Weights of a small masked spectrogram model.
Model: 12.3M parameters, log mel input, encoder arch vit, encoder norm layernorm, encoder activation gelu, encoder patch size [16, 4], encoder layers 8, encoder width 384, decoder width 128, decoder layers 2.
Training: muon at rate 0.015, batches of 128.
Data: trained on songs of 200 made-up bird species, synthesised, often over outdoor noise, 23.6 epochs.
Rows from block 7 of the encoder of a small masked spectrogram model, named by matrix and row number. Rows with one number belong to one neuron. Each number is 500 + 40 x the weight over its row's rms, rounded and kept within 0 to 999. All counts start at 0. Numbers have three digits each. After the name is the row's rms in percent of the matrix's.
After each neuron's rows are labels from the 100 clips, of 14976, where the neuron reaches its highest value: "band" is the frequency band that holds the peak. Only what is clearly more common there than usual is listed. The data: songs of 200 made-up bird species, synthesised, often over outdoor noise.
# fc1: MLP up (encoder.blocks.7.mlp.fc1.weight, 1152x384), inputs 192-287
# fc2: MLP down (encoder.blocks.7.mlp.fc2.weight, 384x1152, transposed), outputs 192-287

fc1.296 056:559473467475471522476545436557461530531408483474450463466517523532476605459501536473544462472422445475446490458479489554478457479494472477462511467484560488456477506519565524474556496470472510436488515373417569530466507460391484535482416499544540594476509503468468485484446475547556443493
fc2.296 048:472549493471569482555566532506534566500551515483517506531472539506490435537470546529419553500501457570543597504491455478500566508526566547484466506422429512580512423493486494521485568497467427548575431563547502450487523612503465491485566486424482488539534470490516494508484505441487496544
band: 1000 to 2000 Hz

fc1.471 085:505538517505454490507484457517475503459510542542465559500466490567579543533586457530480517494493511476557487409446499519496531589470469539456545446480503510544481483500430397501520481484480521509474571487526510521408559479542463516473468486486546437519562545499544500510562541485509557482
fc2.471 109:506494492560518486485404508497563463496550521487468499487488490408486469483420452453551507535499489546532471514570480525498451422500473472546456450538540511453527500517533512468451470479520456533574490542525551521498498486442501491513548568560484565456493466505463508458429463497504546549
band: 4000 to 8000 Hz

fc1.630 071:513485511502390513464522546520518540484479451482499573468514476408469497501527458520454487502414482524561519546464443499526466532483466479491406474367481496507450435531466499536536561473448427576478468482510480485545476473509471491437546530516480528451522453457450498560484510499480473488
fc2.630 055:478529541498516497458557488504521479548445458575494537514455478498506475483508505444417546536429458478464563520548409531546537526525532531471449514464481599576452534496514514507559570543484512478499505580510482528486483515528571516573487491527474504556507584562505519486474453424415509504
band: 2000 to 4000 Hz

fc1.186 053:531548519522483486576448486487497411456533521443477514474478513499497519559465520535532481487473512489548540502530506485465587514501516460469593500536595445561503546473526491522543512476453497441460474439515530519439482458473496502516493440543499483486481522475547503451506516574456483533
fc2.186 050:475435465475463498477524461506449472545520501562474515534524537511507427411457528424543468522546502595420505474512427459545399538501477520471535442509473530478510506513506514560458451534524517575480541586541477454558552490439495494492509555558498495500527500546478535568494456454550494452
band: 4000 to 8000 Hz

fc1.566 035:565570524511483472453528512487515483566515519498456536567490477513486472463498483486476479463476478437566448513460536537537556493459511460508538460509472552521502522525513458493450449528530484494571487528521418522496543492536540555486571558500535459535469505549457477460528480524466457554
fc2.566 040:443508508498526492566493443479494455462521498522505539539511509479580478540484602507549473551546562528430523546562465443466448505498498554503426445520549446487508518483478501502511472474504523549487520460450559446468502471501427428559424500578508515458488481477563504484473527501489573512
band: 4000 to 8000 Hz

fc1.564 024:521495561531487448510526473554578497535440472517475481526510530568437494544523467511443551427453441509535490469476524467538549582487495552455498473470504472512465522555470464513460525457480586450489505448530487421460499497503445511517482456534493514482478509553499528536550511496469456548
fc2.564 035:581531510512422514473477475527487484490537486479459544575493484483500513437419518463514476566498521511455529495520439494457470503485495470536441514499441489486517445457497504489584424467462523559468523568508548510581461468434478476562440530595543522487541463495431462503518491474460496540
band: 2000 to 4000 Hz

fc1.211 156:455472500510521482545551443549552469462461495507505488511565545478529450473455562451442443539535492496513460473564512420526521545493434525557487522459488435545504524519447562538527452495544477488576461457466528521483513518539502431496493543497540451522427469514558474506501527592557501462
fc2.211 101:518468490496472436527547494431493513555494495484483473523496553493441584522423519512583506504378576500489532527438519466504486444509499492437406470506471514465504478505554530519494540489533479512496522487498453473475464445448526591504511514528502572485512484431532538514462510473484526510
band: 2000 to 4000 Hz

fc1.366 061:440517521508536518479512552473514478444521515482518543532526545476587496470592422453516465544471469433532511525467523536471572419515503473531460547483529550502449507409419494543471475527509524433523529527451561482529562517489554517481498600461473453579460542515553540502522483483494505437
fc2.366 087:570516499540413495493392462495481490572577552541509498475510475595449546511474538536518517445508497543481471453493468431550469534463453489487567442539474526564555496537548447511490555487517473577495517478508461459479443492519539417501510436509519484462481452451425475536516493532546537591
band: 1000 to 2000 Hz

fc1.329 083:521518569407510409506441520522484531494474561479537515422579448474513455487463475521418487512527494470515500439504586491580537449514461481471486476447519532491465509524506507480525450495489520454471485571581512503442532487477548484536516525510495462527502539467513532503562529426442516551
fc2.329 110:500546507559492528454530422503509476511580486577441507579467533540510565535511500471501559567482489503479579516554406439456489518504520486517479489461535456496542523534479479595487545517558468533494538507469504501533499436452453511528466412496520530472448432478495512469467442488488475473
band: 4000 to 8000 Hz

fc1.520 056:486461501537496498500520493453604507462515513471508494533456509498466559496497520489456518456536495549502523554512490498464503580498522526501614493472576492543569505521456535458502482492480470443568536486459526481509509477484500536509470528476585455505492461535480551494514546437478421490
fc2.520 048:577505507462468532451466524496491477521466487509487484424516541494471535530493506560558450524476500548486407463506524516461529474456475430525415482523459483467491539506525455538433473563500472532412457479468454485497511513559474465481536479553430556529543517441476460504535503550527536507
band: 250 to 500 Hz

fc1.300 162:533476464521521505577447484517470530493487482469521522585491536495458436467460520490524493485564476469412501541579473464443550511429469478582525419542519455450560558534422483486492518513574571509519502492459468540502503533474459420495457569551466446559461499478549564483485520442539552528
fc2.300 121:497496538483493479490544472462510517490478501553445516449532458506547534529503499553493506534459506458581548419451545477584426481555519535430504580489489546530437410430547541522488491417461456449434575555490494448485466466419548555515548519429507518556511519538483431550530473550465473499
band: 250 to 500 Hz

fc1.192 043:519484447483469516421461499489521482558463519465493409521471490512532512502467512478607500534475502511462544538538475506530401509466461504472511436588558449513504451438476483533527538425484559550551533526507513474533488489561468472522487465466459500534485512520532443469566438507476473509
fc2.192 064:454533560546518480589569513514509501438520486499505604467505518462451502474519481520412507446531473498529455484481539455463564503566515518558485576410459543479472531527522525448467418566502436475439460491464500529468503477462543543471529555520507492458516463498481567510421548494523508485
band: 4000 to 8000 Hz

fc1.420 041:519458559473477473462548457533504549471504501493511537473457464532477462542492532520486500548532478510504536528479523496481495523502450499472502527505539497568560560513502481504557510494494562491548513508474471493483529505479433436460414436460484457485458484557503518434543508494512499555
fc2.420 039:563469467544482476537410424526525474526561552461433415596499481484458511442446548464479501557489564487473448518494481521457520508493481529437479464531470483469486531511419460510540465456534554517502555536470466567478539493439430495490441537521449637491429530539499463513476514469527459505
band: 2000 to 4000 Hz

fc1.135 186:527571525564540422445505443531481483489548469488498420497466543475538549481591509532421459430479493515568565538571494490474500565534517509521506523491553474498517489547455477447464430513533444453409556547559502494505596552396470497500480511523424405453500524541470525555405469460470559467
fc2.135 145:506479537486449559449578494509538469528448525485511475488540478503495469516464510478568595491502467578497534476460488490526486450469482502521560443476517517441435469490536513483505500497494461536512539473505508457464470425472490520417474532537536556517517414513452499492572541553548480582
band: 2000 to 4000 Hz

fc1.253 041:497538424482525493513524545490457422445441466523576498502539467458491470496500502517501519538490513477479461486415494325472516471524517467508501495482471475509477540390591503484534434485548480510512510539494517512475534564498488517502550501496489477566476555520401495484503489447500555534
fc2.253 040:542436502529490493486433464482522570583506540503513465487531536548508527469500511494542489445475434507550532463501461602442477489498497532512583508533518610441511542560506579556522519520511501516516512509472525486509487436475517495552531519499528517433483430466520468476494472569494435413
band: 1000 to 2000 Hz

fc1.595 044:452522443481445521463501498468502546509509521502502506497541493478627496490457505468500529520540551491448490445495518562486456476602492525493526489475525501467525499520511503437474493521525468485471526497485475532513525489566530491528433524450454540477450578491450512533520507517483456540
fc2.595 064:574512563498539504552519489535513418469516468510497496489452511507370516515527501535511484487451458517571495563515477446484537520411541497484450504509491493516477502485460498589494500494482534472532485505502551480471479481455450497477586495524538456546554439517530477460488495495494547471
band: 2000 to 4000 Hz

fc1.279 053:559518459487511474545492510528467469454486450507468517466477515439479518519516461500459589500514489497507410503545507556490512537495510591461437459504474464437533478482503487491438454622534538538554431473531495445470451534498483549506531521499526534523437499504535497492502472533486495571
fc2.279 050:469521554553527493509438498483482534557509486548510465585581471576561461448523537465483439546485551552552487503472488461536434470502521494443580439505494519436462415509495471544544525421489482519514533495471469479534544524512551402448457439515523537412546471479460510507513473480514480490
band: 2000 to 4000 Hz

fc1.513 160:474603504479511540479501488559474467483461517531551444420426506453579483512489491534523524551475532533484524582526504577476487542536588474455466473505566510513508503468504537490503576486459570514505523478518494501486467505423513528404552437493500499554554483449488470509533546440430527481
fc2.513 115:493493573474499459445506527466497499469550447473390493475530446520530534504521496475543477514448535506527531501481504455455463507517489564514563505552460555429460501555578525445531426441506472502495459558501449546513499447494540484489447493509505528556524489505500513499553463506509552513
band: 2000 to 4000 Hz

fc1.113 090:533542454473545471465466542465491521528547522503554465525385518438486568480490471551499473472518524485497500514517462526488434522540430535520479456570523472486540503502509437495533500452480518451503579538566469515460540422530498530449582536470548471505513530509509510465472488499543521480
fc2.113 115:470426580514458496548520405483518507420489495573458505504596491567520475446515493466460548541496471499513499453495517466528558473451555467471516440545495532545491514548461501501378504558534445520467489484481533455545480522402529480500465480568425593541462528507473472513539502491447497548
band: 4000 to 8000 Hz

fc1.669 095:436591466502569413501434528541582488472517578505542471495470510509484533461516462514480465529521480498557505482463588514465501470485478475616552469461459528588530508520547510545409416493515486460527480556540473527400543476482513530486484577493477540549446531533484416443503461416532476528
fc2.669 110:548459571519449558467495431428416500524458495492456502531494491476603524485555513522476529564492491554491528528560457472508424505546473531439467550501519436457529487535477485503569505505438523536526486554496580475506499510481476456449531468518579481499534484460502542472445482483444503521
band: 4000 to 8000 Hz

fc1.720 111:505525534540514558494532490524448536460446523508504485532493499452551513541561451487440449509479476525545520480555533549494522428585496426549481581466527473552474519490509487444479474532515489547496470532471492582489440521545460481497502531490462476496465502549492474573498535584489525461
fc2.720 082:439455438507479442516414577459524501538504533570458477494520495530519484479535463486517447537488475545462513451532492492526470559464455577454519463543459582522509498473433494531515481411490517424456532525546530448389585470476537547549514478502493501477574489423483550508500535443491528482
band: 1000 to 2000 Hz

fc1.502 153:478408501478571498461535511505472543520514480545493566524465524485473495581454504483508497551531513496481524513510514525498489468520511421576467475458429630469475555485614540501490502459536535583456428487505447481453482516446437495509475528483565515589490452478515539481518490545504501540
fc2.502 111:549483504508476454500542464477473405411495528542526458472506503517587415505550516477462529523450536514527443501493472463544441476542435495481541496582518514497485465512541520491502454488429448475510540531513499485529532531514537488457565468487540539460574500576460530490434505506450451485
band: 1000 to 2000 Hz

fc1.616 028:546526458463450550555423565492521478522513493477541490497439551506494579505484463492488525520449433503553542493465495521524469437539456466517505568488563399526506544572536548476510438441554553484501477504507451543487489488529513460442486528549486472493511520538450493452474548466495470566
fc2.616 041:561558551475487499440470524474435425574597482484447538556452447482558456410450526467438461563519524540541458546489467485543459518457470456479482451492509482536546424571560491498515465563432553550497558496516545507513563502422517481452467482533494551453443475525467549495544470516467489486
band: 1000 to 2000 Hz

fc1.141 083:495530513462557492447404506502552425442541586438407519510488475473435546565542497508440498522521479491477470457499554561526518460467418512540523492452421489526497534501471447476505389490497450514571459530485528509457495452495548523426513573458560472497413399480485466491532557512508530528
fc2.141 108:501488477553485510512437436449466552580533501587576504488498464519532459495535458438534552560474481495471500459538489425524468469476523489473499461457514528448466481519508524531560556494524476507504548565448453519499435476457495487521493526513495555515564518545462542548457525427540488532
band: 4000 to 8000 Hz

fc1.662 069:466582502546475545468489459566515503551551505516457516473476493457489508501527439557452480526476517559545547444566519422491469488554462559516559559507479460505548540521441464490514461526441445492450555521567472587472499491458531522513481452438476524505524523438531523474498486469502499538
fc2.662 098:473446521544498385479539515472483511502470493529543456491487525538503493478489496444513575460474456462480602503550496529472480482458540492466469474502479564510477464522534425522491595504504528485541551519461536498564494501471500494485528540508491505438463491528470428445527497505506473411
band: 4000 to 8000 Hz

fc1.494 241:474504493524486480454503507394496492514510466495449551399525566471453536530502514518537519490605460476514501465543552444520446490550507491455509494496510550470470531436523459492548604478506505529482545540523556493470583532426462513532453536440524470484489508536513394439457590459569516457
fc2.494 178:481427467466464497489457454565536518467517521568423544533480557484491431468520549543522496543554486513473550447445473485425501499507538489576489441529498467499563444478462485512495510518541451476535523494576482444538472455471439620434488505569476532570420494412534524445488532475551478478
band: 2000 to 4000 Hz